config.toml
dataset = "rendered solids tumbling over patterned floors"
targets = ["light from"]
norm = "groupnorm"
drop_path = 0.1
kernel_size = 3
stem = "deep"
avg_pool_shortcut = false
am_softmax_margin = 0.3
am_softmax_scale = 30
init = "lecun_normal"
lr = 0.0046
orthogonalizer = "newton_schulz_5"
final_lr_fraction = 0.1
warmup_steps = 2340
Rows from block 5, named by matrix and row number. Rows with one number belong to one channel. Each number is 500 + 25 x the weight over its row's rms, rounded and kept within 0 to 999. All counts start at 0. Numbers have three digits each. After the name is the row's rms in percent of the matrix's.
# convs0: first 3x3 conv (model.blocks.5.convs.0.weight, 288x288x3x3), inputs 180-191, a 3x3 kernel for each
# convs1: second 3x3 conv (model.blocks.5.convs.1.weight, 288x288x3x3, transposed), outputs 180-191, a 3x3 kernel for each
convs0.41 102:484512499529531475509586571499465487520493454503473510447467515502462472533500473495485483493510467517527477533469500506526553488447491477513503563459485507517502511516519495524480537464475475488459528469476499483503548515546528529480523464438514510462506527486496444472504470481475479448502490461479536513474467463538489479
convs0.42 109:500507555496488528491455459516518456455506491529508504467513494518511566509507458522508449508512502461526505524490452506454486520502454475506478504535506465484506514463515459552491545495487499505507505499467499527498464510456456471508520552480518504462492557497480508522533516442467484488496492582540478496518455533447522470
convs0.43 096:542544501489518503505537479519482459491474503515494597493524522503543496531474541518468515484467491515496480547510471512483504488509522469461547483506486464518513525502503531464494483534495471506507505529507546495492507554444473430551480472506550465502526480476476481522470523485460477467486524519497485513488513462527533486
convs0.44 110:507514526523502555493506514454493522507521534483464497537516516493465524468521480506519469478510497490530546534469488449466482519479492493532501492499477490507521511471502501440482522489515497581526496482520469469506493514535480488522507523494509500570506485527476483499477470488474500502516490509506445496530537485530528474
convs0.45 095:479541567526503489579523500551508504530507500515503485460535503462459460478516479488475506545500466517496489521462506448505521518463485495516516478488545509526508528522519520504519485491517468483497519491489533498549509485555496478519534526481543472515514536515501521536480474486473499484532470496542535477453509505483486534
convs0.46 105:533487493516596510486498478576522466471517499480495505577506471527530480489495482514520474491457461473469499485497502555510473470483465460537479467488510479517448489469486465534454529441459470449505484482499534519471433552501450476507410505553512525502521527475497521456520520512434467486487487505496503453488474480467491477
convs0.47 093:516520548509525532530484543490534482486462534484498509488501486526506454481538458506529513513543531482468466480495514477535439484470565499499484484527443476525516469496469483481496501478550470472491491488476539531481467489490472515475518548503551471456530506487484496485530497474501526451491505515518450513483502483451466509
convs0.48 095:475514491462558515482529561470451530496454483480491491518501477482491492455409478530548542499481488483527557519495495514492487505523485507501510491478511522506513538525462512507486463474507508516524524576493505554503542491447490493487497497462477532550498513495493480493531468516477471526508523491493483486511495507495457484
convs0.49 098:500535511496563524499513540480504470505518500514493500537543480523513459537520423487537445513548536473510499512465547487461524479506504469483493490549489497494492468464480499490529505492508498489502475514499532544495495571490487538465488485457598586493489499476485474481552493466524508508495516512487485494535484476506524471
convs0.50 096:504491521478446472530547503510520507515535447502497502493523528520461460496537545495516487539493511498502499460494555443475503489505532464476484491516514468504452501535497437449510520494485489484491555554518527468519496488494490472457520512463525452457536515539525499497506515462544504508510502470480494542521504513534532467
convs0.51 102:480483485475454541532501516495539499510510515549539468470505503425535466458472457518481456528519490540498482512487500566474418495520490490524493508466473493504483540489481524482500516451483503491496494528480535491512517506460506475488437558466521514528476492513493487490454512491448493529531548499536481512486507470514485498
convs0.52 107:545515520497523494551517450472486511515528513489522500513483545465468447502473498462540538465490486495497479474479535472442517504495493483499491510461519486516471470475493481588483456513549555502497482482481529441520469492572505432550579523537521478511500436489486478464525508479484553456489511513470473487472544490461523527
convs0.53 101:553522501528493539470521513529506513517568540487581505509566555579451442541460515493495510515469524524492546470436461488509533508527494434534492511499513467522498496495501495512484565524483456506478523476468514502491427557518528534436559463476535515488479468491512468514519469478484524503491490521484493506463530526529472526
convs0.54 100:461526545500488516489481456488472468485447499521508510503528466444520512552465458509473488537553492493487488516505547457499495488499500501557509461483537481527474527517503524554468488482469507533490507508522493548489519552534469534539511493512465493468457490477496495473526485457471484465452493483489465500479522458496455496
convs0.55 102:496469505467509529475536560475543518487513478487488486489524501460494514456455449513500526482476508527514480507478515477478453525524529487459486496519481535503505551497539525506555518497517536508512496435470526506483491520520493486475504497493486467493519517508507477485495515531496522496484541513506508500493504492499497520
convs0.56 092:521549454532487510527501485499509570508479486468494462509499457523483453539501514523499485487503506494495485496510476512489557464478497479514495498520487469540514512498442515497491474528500514542472549519523493494470569492453478530432484492508463467474499498512514499464483511550522512503490479489513502539513471524475498506
convs0.57 096:481486486481495482526539503527471486476520502472479450523536504497468439521495490503480476544502509456458493577551503480487508467510514464478502517523473483479494535507581515490539507542496497550516514505546516512529527491517501431481497517519493465465499467457478480457511477484531492513515460484489527510499476498480509527
convs0.58 110:474530553512500507512509485469482509474509495520524487475522540539459465536457482495545509487506474505504471473510535495519480499552509487523498486495483500492526497521539455458503486509531527503512498516507492463507464530503473497438506482468484497520480488530485518489477534454459491497513488506465501505498504509503513479
convs0.59 108:527485466556512448511505451478485464487490486471510512453474569529478491550544495512468459501479485475488495484462535528519483522486493490506512547482534488500500491574503510459494482466497501483535533541466508508503459485537513482531495491446496474468524513460502493488503500493495480504491525516426468488494489472489523506
convs0.60 093:538522467503503520535563490508509500463544503476494509554490492515500472469467446530471490515488493524484515478524524456500559472419470497521491491521487516537514475523465498480499444510471504486499479540561538499466514436544520495478514467444461535488479507501465456498507498464544526535505481467490467526536491511526501519
convs0.61 095:487534552457556513448514506506537504506503514496512516483520506526489501535525497492495491474500458511513467496519496478511488470524512490489532521501524510511458487544533480517514447531422484459496546498484499460472495512494526495527530508488460486503449493483502477509538541498532495451496509480535519512493489484511483503
convs0.62 100:492508454436455466526505508503487504539535498470509469485456486488504489456497480536544527512523472503507468454499455517519481496498466494546485497518467476511474456509477496504507510533476520521515484522522484471488531476442470528471484527485510506523500487459476556524504473439519518500500477501517521512460507515483485507
convs0.63 104:509480550459491506468473489451495535498525516530492500524498514510482506524533517482504524545506501515500483533457503480507465535484481466518471469483485504498516464446529478504504503505489476512463540499506479471468530469543493469546505522472479451464480484467516501454461500519454479495530510498476447479476534538498501526
convs0.64 107:489493499539506525499455485513505484492493453531506514480519507480512532445466482538536485515500460512488472518537509487538500444497488517485504495536515517491535499461475475498516562513500491524524481483515496496514506471426476614511456546507497507482447500473483472455510483471508509515560491503496502473526500504511560508
convs0.65 095:482520501499466528499503495534492500477503514550501513487504553509506514528510566497489501473487492509518534495554502462455516462466493497484432522524487493510469525512503545487496545522493461496521530489517513463511492429568473520502475454431496460487543500490510500517508506452503519517527500491484475505515497527505528487
convs0.66 106:448483440520457511546482522508466506495468507464497515494508554496448454520482506494490530518485477504504549544498494451571505496471467500498536518517517525509503484536479488508421487517464509500505513509515504493524455543579507512554483486494513500536486517541484489523501491524521544524445488487491500509489483477490534504
convs0.67 104:537464497461462482451448481486488529482528500517531545475502530481484547453493491492504508467474458458490482420487466475499512485470458482494497486515509482499507493484494552477482503475516441478489502506484501509487391523414456542511440428475490497490487497499488516531482502500485501512489514521505481469514473496491511551
convs0.68 102:507498503534465482502500543502488499499509533500482510539514482484512492523510511499498453502495502503469526527492444488481552505497459478473512498489490480513509468473488474519472491494539504470534496472535538519557500487526536514449494509541481500499494450516527491513503477469483545494436506522499493470529525509496493510
convs0.69 098:614539542500478513523505525515486433464524492513501457525484505516491474515510503504513542506480517537506465515517433505513470547504486520548511475486518508458539449553522526499520475481477515533483477515502478505520494584463471520501468535479472497516459487492526541527480486471477489530512464506508490520525491504457527464
convs0.70 097:459513534495493466537467430514465459485491480482528494513503489435496484555502510472469555510527495511498465485508515489503459477546482515466479512462492486471470450520534486525465508474495510487494485511528503504486501476445509492548443513514528486477494510458465539530511456483499483436483484517497519481477537435517556478
convs0.71 095:445572460506481547483537521507487486514525473499522479489512528491538519470481515501504498547465455519504513469477506467505504469510491519486559499522494536497495518495510514516522517512448499483470509538524474487513476506490479462506497472518471519464482464429525512436454496505458548445507509507465518497501437469483556510
convs0.72 096:512565555480506512497482522473483468503549505490507508516525541522512509474495460473494524452498513512495514520460478481500483517493511481521451508489470492524488510522448485490468504512462486456518515524485494503489439515416479525546480495495510487453511530463479532517539470544527519500476544562475477522468508487480485502
convs0.73 114:503466484466482542502490525514547549537522526518495503477532493487536502478478464500564511526485494517476481494484497497539507461487529500474493484515481462514513527509511499512490489491540520541477477523499516483522482452537529573521513468482557471491538488505502497504538543556518525486549507495527564538508515533527474514
convs0.74 096:496444500470461515542530542496480514515501493512466514497552486468521474517481535502519492490496465511485482476488471467502494503494533480502491517460486485473463523509484489483530434506474532496471472524502553474500490503477480542516502459463490518533502542537482483483523492517492453475515469512507511490484475500501526523
convs0.75 098:509572498509526484440477427527533492538498511504549492490500508523486477500506509479478467511504480515507518511488502498446551474503513511522481484541503504506500489487496516524487522499498466489553505494496508546485480446474510487543472498497507470460556507471508479528474510483530548464496486488534514505562534452461480472
convs0.76 111:454526571497489526493499489499468506491499482533527513486517481467525487461510558471518498501484489486463478516520482483478438490496480473474479488488488463500483497510490492474503503512518510526489485504445502484513513484482536550526501513553520480521477480505489498461523495542500460485496477465501487517511490508508493461
convs0.77 098:534512530507453431475478498469474477524516535513515485445505465503460450512469454520466516481486513510510477543494452433481472547566510471500491518520499457476462427528465484495486498501564486485487477498480479484495461557437541488510550481503499538479488443531507495472491485531443486527462502482481457506425484465516498503
convs0.78 100:457482526515520508533496492504477478526476460506514498496474487469476495555461453530513526487469458480477474538444495506470444534503504474475477475519517495551501479465455472519526464499526497496498510470490501486503525487444489486529550513535490471521524462496514515492461519493439516507468552478486458498435499445519531516
convs0.79 096:484471505519473514492514482478459513440542509529505533566477543544442481491512515515489458512507518458486487523501492516536525499459481528470509487474473492503499479508500505521464499503517496475458493525483466501529496480498477515473512531473438507498483530517500527499469480523528506509493482480409468578510545471497489471
convs0.80 098:491490472551531528534508478491537418491489449529564499502500546537502472480533469469525520460519456475511486489522538519516546466534499530518509496505496501521500487502488457524489518492426443471513537483545492500526475529522546495495486493477503482434530472474492493492504506427496494473484500452483477502499505522493515508
convs0.81 101:506516490494518508495513524495510515474510567506515507505539497511525491472511575467479528477476513505503506522482509499480472486487480497522473565499524478486504479477479489522542492493502486550540511519501536503480466497563477504503512496496496506457460502565473489547495492531492537553494477469520469520518517530498522466
convs0.82 101:495534484513565468490493501510520477498512539525537530569503508510502476515498501484493490488495498482494487471507506448500525479472507496450503493481491493513471484516454522483516558569471500473485485503491521566516478552587464523515463504462455469520493491482518518517501485458494498541505488504502545491500492526472468505
convs0.83 097:521519545508482509509527508471464498474551512488484515533465504485578504521512539469513537524483520490495505525452521533507464538436449544517448471514458516512520485469498490516489516536480489501558488542530517484502501519523537540461491497479496464475516490510535491513477473468491506578532511555527493541481522508499486518
convs0.84 099:492543523505534546521512500514478484562520525520505494451507435515537507501465489504481499509496506523485501474493521504477478494472486515491535501490506515513502512489559501481521490497525558525522517504469508488504538491518505488491553481487496510491446504496539515530472470468514485502510513524494487575536503489498475530
convs0.85 107:506520467486463499515490478432531463484484453527492520503486483514473545497505489435497503532504507516465475523548486546469505538513481468442503493463482471502498516503481504519509488493501482498505432464527551541491485456505539516424498515449482471497502452486513509476448502499504540482480503514490518486432510465462503507
convs0.86 095:525443488443503468461474485510550535528485517479567534570484447469552518495493509488512543501475549484473568525518524517451513518448458527525481529543485436471519469555515505511440494534495504501515549496512497490484547534477496496476516480521496505510487512512450540495477546505521516538530513506533515462476481497528536527
convs0.87 098:436504527525509524488438507494514420511493516528519534486457519520535462529455536526497502517529517499508483537489483449522469548577484484494506495467491519483481485504492496508454507522445492495489485468484526498496542486506519513476512493525527510473500498498511505516491470483489557477509542492509505535484507494516448526
convs0.88 097:516458504563486523496509486506517496479497529480489507530475501538481502525485489505509466472516513521511479519518511564491513510520496493550511506536531516487526472463533540481490488443521537501494501494516488492488540524516478525504474531535490495500524539487507507486460523512465497502453485510493486537495490532499511511
convs0.89 105:519532516503482484506464551444503446481487532512536465585501539502508459510509541478490467488504483548487468472506512492506466516487487511493518471516482501487497522511529486499478498501515488518474505505502511521539504503502528458520517479539490535543503525511531520490466525488518486507505490460485483493527487499505473444
convs0.90 095:471499491490432487494517497518499481565528486552551529526515524484496484466480502499507466543485495495526506554499527504561492490492489514528460537498499474504539520494472432493520508494521565566559514502550483502458570539551520514437463490476480495518559534456508567507502492483529472491493495515480513548501528525508504526
convs0.91 094:521528530442519483528478563491529484488506502470469501515479440495497476502489514497505495532491490463534524516518493483530514497464496491510465487530510461451484532476414519521531512497541511489429461438484466524520452552483520469510481517471484479475530496492543507528471502490509499520519487493501465487495512509506526490
convs0.92 097:481531570483505560485518543517467460494539481499555469512476515518499484522455543471490507530477472500515493512527505479508513412478456504460481498509476502504457466503577479502517470525506489495534464519490492485504481476453521484500549512476499497534529510478492540475511502473516521508533502518489487479523516492513492526
convs0.93 102:537513514564539501565509454503480499520509485451495481487501482492459518443514522534476483479482557463495516447539477482522476507478502507507479466511512492487506461489491499491509489500534488485478492516500504497475491499474524462451487502422455480487513501461489510495460468548458464505495461478524506460486500490485477503
convs0.94 098:500494521531522484476520508533503548505515490511504513458424485514498466528471535455489470514521482512511485483543579422462480491510511480534527502518507533485480531523439500491491490494542512522493497535432506503466464422532474481494513544513528489471517433509499546492512540556512505522526491483506501495478492520499493495
convs0.95 094:536501450570500495476530509547520451474504488504504520470462449554531458556507519506520514466477490479513496515528556499543523492483483487506505499495527494569508466499492488510461504499507557497480466504479490517497442527469530494472531586458527546457476499530454509523571507503534524521478492491485487480493509485490470491
convs0.96 096:553493499493454494455526475468511490502527483484547539480486520474505531528495421497480506469468531491436482508546522478454486521542495473500498506467452549527476497544474538448450483457546520447455491513488525474524491496554490484447522532477505490477500449463491483497486479501500547500526528488500495485512519470532524482
convs0.97 097:451498483461562518545497506464512510489503512514539498587481515508550498487480437487516474511473504470464532520506523507504492508496510502489501448511508484509502513527545515526478525527484474541489458493488547512490515502483490456471521488485501524504484483483471539536524506543466497502504465487497510506509503512473488500
convs0.98 095:538499473491478485503521528535506482555489463510491480476513532497483449493516486499505470496471529486494510479534440495512492523451468468508455503508508489496467457527489506463475494483486512463512489543503523518490469489513464513514468502476542497510506477475526502488494479502519500517506513532503493482515494503480526472
convs0.99 098:477433505496483546474524512509478496491500518549495492510524555477468572490486502498475439472475517501474516496538481527540478484435484537522510511504484481472476480472426518552544500488516493479509516525525493514538499487535544505562494492514521514544472497493492474483473531486509488513545487499479488535479530498486478491
convs0.100 094:425503544514467509519537540488510535488533531500472519466481446560481541495539461500504467498469526508525489453516523533514536458509497477470508477521553526512510443512484542518494485509433500525486531491490521528481470544445474515460510488469496490493534486529483515521458510470490487502484525488500447477545512503502519524
convs0.101 101:486537466498521518488491482516494570494508526492520483528496511501544486466430509488512478488488469458500494473513477497502528485517469495485501498496532521465491528503474459460465440505509523507468467513523503492496491520472481518548455510465526516568532487539505498515463535547454467497543513526469482464509486492506530461
convs1.41 117:500523498534519445485496541505502530488510470509507512515551562517499531510509477497481466433482537479502529481490487533501498499512496493494515501512553503546482490503521461491499535507477509503476490485484544558529498479508477481488506517481510480478488511538473517424492513481531506490506484500455475455534565505508494536
convs1.42 057:467495528474562482527491497527526452485508476512520505501513452549514489500495508429474451431502527481465521500483526515474516484505498504498459536531483504504488490459471465517517514501520528456484476528539502557513461542493490513482520480476509466481506482482525475504508530474521512489452571471553534481443511532479455475
convs1.43 085:460502525515531471526534466540467521535485510536518479496503447504517486507505505518495505464525509455481504463490523459494496520497410506502500513471514528498492470500470466524506525494512469493540533542574510511477470524533590503523541482506489512508480502454534467514466492485529511495556507527528526496499532512472537467
convs1.44 139:527510495486490524501489548510498524548498466497501476522522526471464468457502521469450520504541487525507487494500475543514525517526492476520489498512487513506488501472510457498491484504517528503525480448466529584535506468494513417508535501464482528502504478524555480501493528504501493488421452489476482454516519500463511501
convs1.45 082:535452500480481478488543492499537537521501531467490490450488500551489459513461477493515500512502494521454428444499535479487529530522545448483514526499489474466474468492512447528500487528550486535518450491492498510470486516539495513481498455492497535474514498483510477487547536522505523482498502487435474532532513469513486541
convs1.46 126:505511498539578473498561502512491509473523440496504522492490506523549513523496510510501515495490489492539455480508518501465461506492449482495446502479521524489478498493510525507538485484520521510559528537502502484496548541546524493521503531470504512489502488488482504522506480492517497516525480511515483500499475488494497531
convs1.47 076:505487459474477518498499499499481470489471489447451507514483487529491505486497522502468441524509512462521506533508471538500456480497480475527490515550478507443517538474516503480480499534549501486472493502494499474532496527477481457496549466491464492502541465490510478502531478466481490493509505503547472506477509492492503538
convs1.48 077:468429512542491484493488507481509500493478479496492506528463471509526473489524511519466530439482522515500467516540497499514523513507505507510501500511503537483542530485528451492525492488475531517519496487482505525534514515499514460492464484512507496443528474490497504471518519532516441497510521469585499523506479493491479530
convs1.49 085:497571480515523455514522475479482492491520512484520523489489509525564482544530474512500503495480524537559490513477503481518483497463547467440512497513535504439484470514517505522471509489551506525530500495472475490488498532530491511519468482443511493520530500519489505503482507538515503517524490543487483519507495498505526507
convs1.50 080:494493461491491492473478488512511496462485494476505511448524453491501510512501489500492496532497576498478514502532494516500483538454446498487487452483497459507478483531491520482508471531479523487470526481493473538505533546534482471505521479505519525538503520554506458516526447483508484515527465538486457495465465522492530552
convs1.51 112:488516496539492506516540530483521515451547493458488491497468474513519472510528535506485568480482497516493484451482514504497523508494537516494471511482487515541484439484529483520524472481504481469477513471518489492535517497488508529478511513498510528459490469521504545513473545545530475570499546497507514512514497490446514535
convs1.52 115:508490443461580539503502516553483503495490512462506483472476515473481531480479496506497471500502471485494479481494482504465458497519464523505529521489478483497492520537518493539495542493524493464495523514511515511494508492583540503493515561462502479488482481484436478529528483516475519514497520530527507527484522480496486508
convs1.53 104:550501477519489512460502525522488486475446524530522495489490521514512560503542534516462542491484481504539479491488505520471506518474525457492506487503470501494494496522489495500495463485512480536493527529498493510501513536525466503526555574491521481503515469506497497469486507532476527505509511514457499515558501479518519522
convs1.54 068:490512493484482519512489448506511539530495466534499518531446455519566465513490470473503490467481502490491461539526495500467535512483530489529523464546508511535464510478491465509513492502520517492519518473472544531504519497528521525517518549477494549539516476509493459528460553509479484534513445484525493480514533520528497538
convs1.55 117:476487492495487526514513520497518484511498471513517493513481469472487516516472484518465515502460512506453496521500515503492522483490545482490489499478491507513545489495459498495478503498457474460469537522507521463491497468493475470497491493536525497510498474520492514502478481495509494526531495550497493502505485457475504477
convs1.56 076:474496472468539545487501533484488516558484494507499535505523493515475499510466513457454515554502536531514500485486511457476471532472481457484468485467463521501499486496469490474472535548527475499492467470479488490491499496484473472525525488468511503541484480496512467485454491480526485511463517500450487477523469511524521510
convs1.57 105:484512443495502502481493505500493486458514498483506532415474500461490485510467506477498478493507539473504503514496515499521525520513549514530476495534499508484505491507459485520505496528522541518494467468480489473466475497511470521473461471484514485504466463504437449507494476500530487504494513509514472492502457467488493474
convs1.58 127:494518503447487484458479531478519513504503526524528483540482483542500492517479501492510507477510541514551511478557504509517523499517525447508496466466506469490494450468491465488514520495506513496516493491491465510519483471504493446498531509469509510519483530526535538488526536522472478507463453499502464498539480459441497526
convs1.59 126:509466445488532514482527478578481449537496507533526527501509551484506508534484466501516531472488509477494490480470519481488477470457481516496481505476471476487511472475544496484520471498485489511480502471465523493540459425488483517481494474549488502496467505501496523535497470501463483515495496480510510500562540512538505482
convs1.60 076:484547539482488456499499481492550515453519499501512464532514505487499519490460511504521492496557489490509532493495542489462485515505485473541480496496474516557494523525532478521537472562505502489510535461462510486527521542502463530513473501512530529502527490485510467528505504519550510439514513508525528556483490500517526487
convs1.61 089:511488498522524495553514479517482509545477526479485476487522481527558502493482535474468492548465508519492494529530502538518494498514450514521531513515513504471519488533522489544455471490502500524480509511493506510510481542487498511504492488494530474491528515494480514497524530472479505500488540493500505494496497490503505503
convs1.62 108:512478506469502481521535539496534483498499505515483516491498537486522517495535517466476542492504459529502461474489512520518519494469538453551511466512486499501514534465477486506532479478500456467481510538511460500511496508443472495491529494524499574511503515479487505517498498520513505520528502520492476509493510505493518491
convs1.63 099:517508492513521535539532497464535489486508472476432501485467457504526458491447453454456463504530517545500505483483521505505575505491505501499512518460481492500526495466486504495455503513480515539500469489467473510489508478477527511525530515485515476509520486483466517560482489469517506516476507540470497449494503492517482509
convs1.64 113:461489533491491543489504490519562527497468501467466486456482510463505519475468476507512451471454490502502453492530475451501460474482507470513491478492483504495507445544525528513488501528503495488480482491497472506491557547472520577487462505527450487443478487455461430470467479541509455533503515536457525532479473511520463480
convs1.65 082:514460435481509450449477503484496506554489473531522564550494524478456471504507507462481464483507529490539521543482489540508510496510534466544464500499524491523536518536520503475477469515470493546508506514509516511526447491499515485480514457454481470498535495488518485473509480504481509496489496458502517538548498494536520519
convs1.66 113:489498479532523510485501499525491507537474518513467526448504520526518514520500512524504556522525541502540468493491444481476482487485465489482527496474481525494479499465471458540503485499499493490473486479467483522515507538497530540491544515469500520514512490504469481464547537499501508530504533515471445496514473498499465500
convs1.67 117:473504491485516507482516519493523505466516478478509505447453470483517501447474521459455466467481495466468527548474506496513494485472496554517504481502510512488508514530547472465534515525486518486454504494501498513525522481482524552501484582539527537500531510539494488513502486559506491499503504518492554512489500450512470488
convs1.68 073:529517504523484465488471511527472490491490486490499523433448494505523521476534446505502445516497511468516470514474495541500530500497516537540496478496471532520527494552528463527496488494505525507515497506460509531516500504483521530520523509522511502517520533500507508472508507519505546522496524512453485494545478558509500491
convs1.69 098:494507470487514494511519542497510505505527478488533513585534456504513483469514502523509424526505477479499460509514515509546502491500505476510476514505485502493495552497518509516506506487507523511506483430462488524498514460483517542486534571495497479494494488460465515522512490528509483467507508503532496504505484484492508481
convs1.70 084:486460490487516505551526493541515514533454477521530499481481449474552486474494491482488430515500478483489484518566481488510501448492495476485467496519450504511511549487479490498490522536506532467501450496502529480522492486523552516475586524525482505476486513507504483516505541506471492528512491508463522505501493505531463520
convs1.71 093:473480509516457445478510484525518507512460496449478500502490438478493468482478475464470479475489489497499484522466497505511481486513491489500536468443541519503507442497479495478448469502450486493482521501527476464482436491477486530537498477492483527469486488483502492532497505503486498444495498493520505492449499499527520497
convs1.72 096:487521460475486485537551481496513545504521507507520491524530514488515472491509509553524471536488503509481483498495504514488530513487503503538538477485549453552509482526506502492490501521499495488482517538529484501494486498513534499509487544522525513506495506482510457513533544494443535476522514497529546540477499468483580525
convs1.73 142:561486491537496497480473479506474552460514501453471475465492508491535525468459535466528484473499512553535514550548516472509468448469490480502519475492477487507521507506515493526479478501485516487476489465477479509526515558500478517499481508512501515523490487521491516522470502501489505515543531515450502514460503516472522513
convs1.74 098:474453506543484514468474521509539519535492453535502528509464485513487507508543499497530479505481507499436456528499452516524505473496487503466498510485498515503480505474469501498479452515526501520469456470469521484535480506478485471508522525479521487475537501512466453502489547491490496513484483476495476519516513504508478459
convs1.75 078:491520493502541463514517481486518509486468479468511487543516530510480515480483504552497516539515515512489470497518497523511525510516500509474522485513503519513516487527523497471484449490482506560499461497482516482529539532518511472488501488504509494501509459501485538530531532496525532493555514493487508450497524528527530501
convs1.76 159:481500502547508472557512495530506480552523476482495485488491458496464491535487447512478501490500538508511538462500511462473524472462471512509495470496483483492502506516525471527500507484509497479503528521488467492500444458517511502452559529523508491530497509479523534518479487457486483474487468475489514516525479487490477460
convs1.77 087:484511512483491493539521447500502550489491537464488489488528479536456474503499482509478456524543527487504524492514534505543489453484497468509492458481484523519500551530498451484451494442522505468503535512519463508467447464497539530498479498493499510527528508508502463492508505523519487486521441468514516525495509488443477504
convs1.78 107:474520505467456503471480540481475527510485465471547505490500434477518474464485500507519502500486515477468505519546525553493477493485480569514486537488519507531468533546538454483502516515495508515473511542523501434507462498511517534482502467512516494523471534494493494486497481511484501527478499488482583511550490478502471517
convs1.79 091:492498484481443473505522509499559480550520473488524445529535516442488519533457497523472500450478477483501473481471485495496454496507535490493520499489475477536546512506469486459518468542487492528495502480479517508457484500505530491484513518487478486505501525486457497499563476478526556478483480516514537525528461517519522470
convs1.80 099:512503497517543525510508477542509484458509498488481483485494484501565516474473521467477507507505507529482468492532502481483495510513510482513512455475519498474502518483454533556487510509482516488509520538535530507537498516532481462528506524476462537539504467504488474493497518477486505487502525520498512506485546511529512510
convs1.81 097:524470499505487509523529509509541503504471467518504494498494511501487488515505536496482513514512513499496479502453473487470477464449451506504513549499448470504491495470487485515502491500505481454483480461464537481536494498478499515484546502483471484504481484490511517523523557487548478532556514516477526495530494511494487505
convs1.82 107:517496464494468509483427475534481515497504521505515515499487508487482486515514520579493495511529506492556512545510514542541524483518505508517512533439513458507518477494496487492439467501496536490500494506520509480468495519484492505513469499487506504568523484535525563461492467511481512481505491480497510495479491530493511501
convs1.83 087:471500501498491477492531522551516553502466467519500531504479480533483462504504505528503493519496523490492472486462545476494463482482434553512499501486496526460459495528542456507496535488475511460516497500512473504565480468502519475476582561449480495496489495494620546469513516523541485471505494468527550476495500511538481512
convs1.84 109:541481508502501505540496537468549487495502534483493489502465475511522492548485471492498550467502555459527522507493529522486492514522496511436507489480523480516472495538443495502522468543484481467538536488529483456495495534525511514517511551476535493557499486485565496503474463524530498504543483526484510513499518479520491486
convs1.85 066:477499460538510470515472488492518514551489502523510493479533451535493510525508518519479470518455462526539545507487498477494478490487462479510527470480513495495549520525493525513535513521538493474469475519494507492515528499530473480499473511513482468530466481498474516510491508477478474488520514520516509524483540495526492502
convs1.86 091:501482474499545503528533488473483495517507500505479471481536500520491485531532501520474529512514480519478495472508519469504540519520507518519497505550532505548459482514493482569523530548527545524512523507502545560510532516493529507516495515525464459515472495493511510480470489490510476530509517496478522432503500490479547517
convs1.87 074:512477407472498504538548522519512461533474558543555481493535559515524475502507482544500497530495507458515464493481495495518495480453507492522491488469465467467473518462537485502464494577477498479459480521488531517481495505453503481514541492537500497515476455517463507496507465457494504488441523503477506513506507493492520540
convs1.88 115:498483505539467452496522456498496485509488502520439492499503504497493492496539503517519457535497515489501547466522523533488490528556484502493489531451506461490490507526518523485493531526493498450536475521461467503466494520480501497448503524470504493516505490441512488499501467537535540509537535528507516482499491497521509511
convs1.89 111:530467515500483458487498500505520530519459516509503521531503509516494497492495518541472463493521517513497487465475484549501529494495536524484493521540511533478490501514486485470504500484483558509556481516510483503544477498469480505477448490468489490509501477568530489468544521546461505504471500492519490480471506456493503460
convs1.90 085:529538504517547480497513510507478459505494513500472491552527472473501529514484553502522495497498542469470509516516531508480554484483454463509523504520547495531477497535456509528529506499481486508499522512522519474469488520535504496502519535517538520524507503527503503488495503516499505493510504527548524504483475472499492523
convs1.91 093:478462484528445492480478496487526496489439476548499586522478445463511480510501563559466457521469478519498499514500483510512518500475483515532511505511497513472539510499497525539504470484522476514534478475477540518538441484521457467540531486459498478518489498522489490464495537491494499542479487516531527494545521485536478488
convs1.92 096:556535518551540465565517499516519505495493463496491502535524514471482519492487495500490445534473464484518470448475512467512502499492444528492472511484517500530494531539515561479506551514451454500501472504489534521497485545515510483513492507519485491480478490558499439538523524536481507497496486508517471503527495510522458484
convs1.93 119:504504499501509531494551508525526517473497487499523484508472534459474557520538515475496497503456495510475543452481484465492509521479538488539470469525486462487495497510525478476536463500503480491517514503512460496491559509505540551521527499503499487490475489521497533517515479521539528483560518474544459514513491495486540500
convs1.94 108:525473505511483484460525438511527548514529512475520494508473491574519539497523514516577486520519522532507427503540537506519490558505487490474512515549497496453505449488493522524492497521508501498530485475462489483486521588516437498508533459512512528477489490535498486515499489482593519540500488511480443486518504493480510542
convs1.95 084:543533467485483480477481487525467447470497489511522527509551517496519538506515554503461509509541523527520524514532501466470481507478504497492502481508513494485490529514503519507524482462498494485537459465455505514454499539529462499500499476511486484441448472522513542492505459536524472501505500536512534554510455475534542469
convs1.96 097:499449483478536478501466516537515503528527511476504494473482512498474540510473522551482489484469497494454499474525500482503484526511511501491457490497503548534509511519547488452516525499509489515494533486542488506517510532534563498511514496497500502449475480487498458506544537508516521541524530532491567524467497461497495477
convs1.97 095:522511493464560505509494494540498469501515499478509488476506549538509469542509526515509524477476507535536503476489468527538507517508527487504472487535489536505491516500539489500476488500469526495498479484465553501547547521506528538489476475464481498519524481526522516508541465519547516522513511488534492463486486480502507518
convs1.98 085:498525494552535521521506482510493487467537515464511478503488475501460514506480510503543475506478488493454494506534515511509428488505490441526541510501537523486529526474501491478467476486514480548487503513530480525460554517515470471485549512483475514487501542500508490461481508523508517452498495470513519471503479506500529493
convs1.99 096:484494472478478518489468475516543497491507502508478503532500519468473480511510527518514454498511545468483567533485514539544561517543499498522469510533518475532525523498532509490490486494558532498498474469514489480477468517531464504519535469451468462464520508485499522461494531537532528481519508446477512491521536516534524511
convs1.100 090:474496467504549486554482457514493534542478469462515507506499486491481459502505507505463465499519523441501501515550469449535517527511543485544515495506524463499507539511464479511486476528452499490483486482492509538514527518536493503504548555508462498491495482501495496490473465518516512475506440493534508500500495510510564507
convs1.101 114:495474501509478489533539473523513501464507536497468472460457453518551483548510498517493512524451526492529493528540529487500480508506489507509464488489479510481506439499472482466520505543528486456513531515517515489488490494482519480513579497485479528532508462479514470503507491466491517463498495497478546526521501523490457516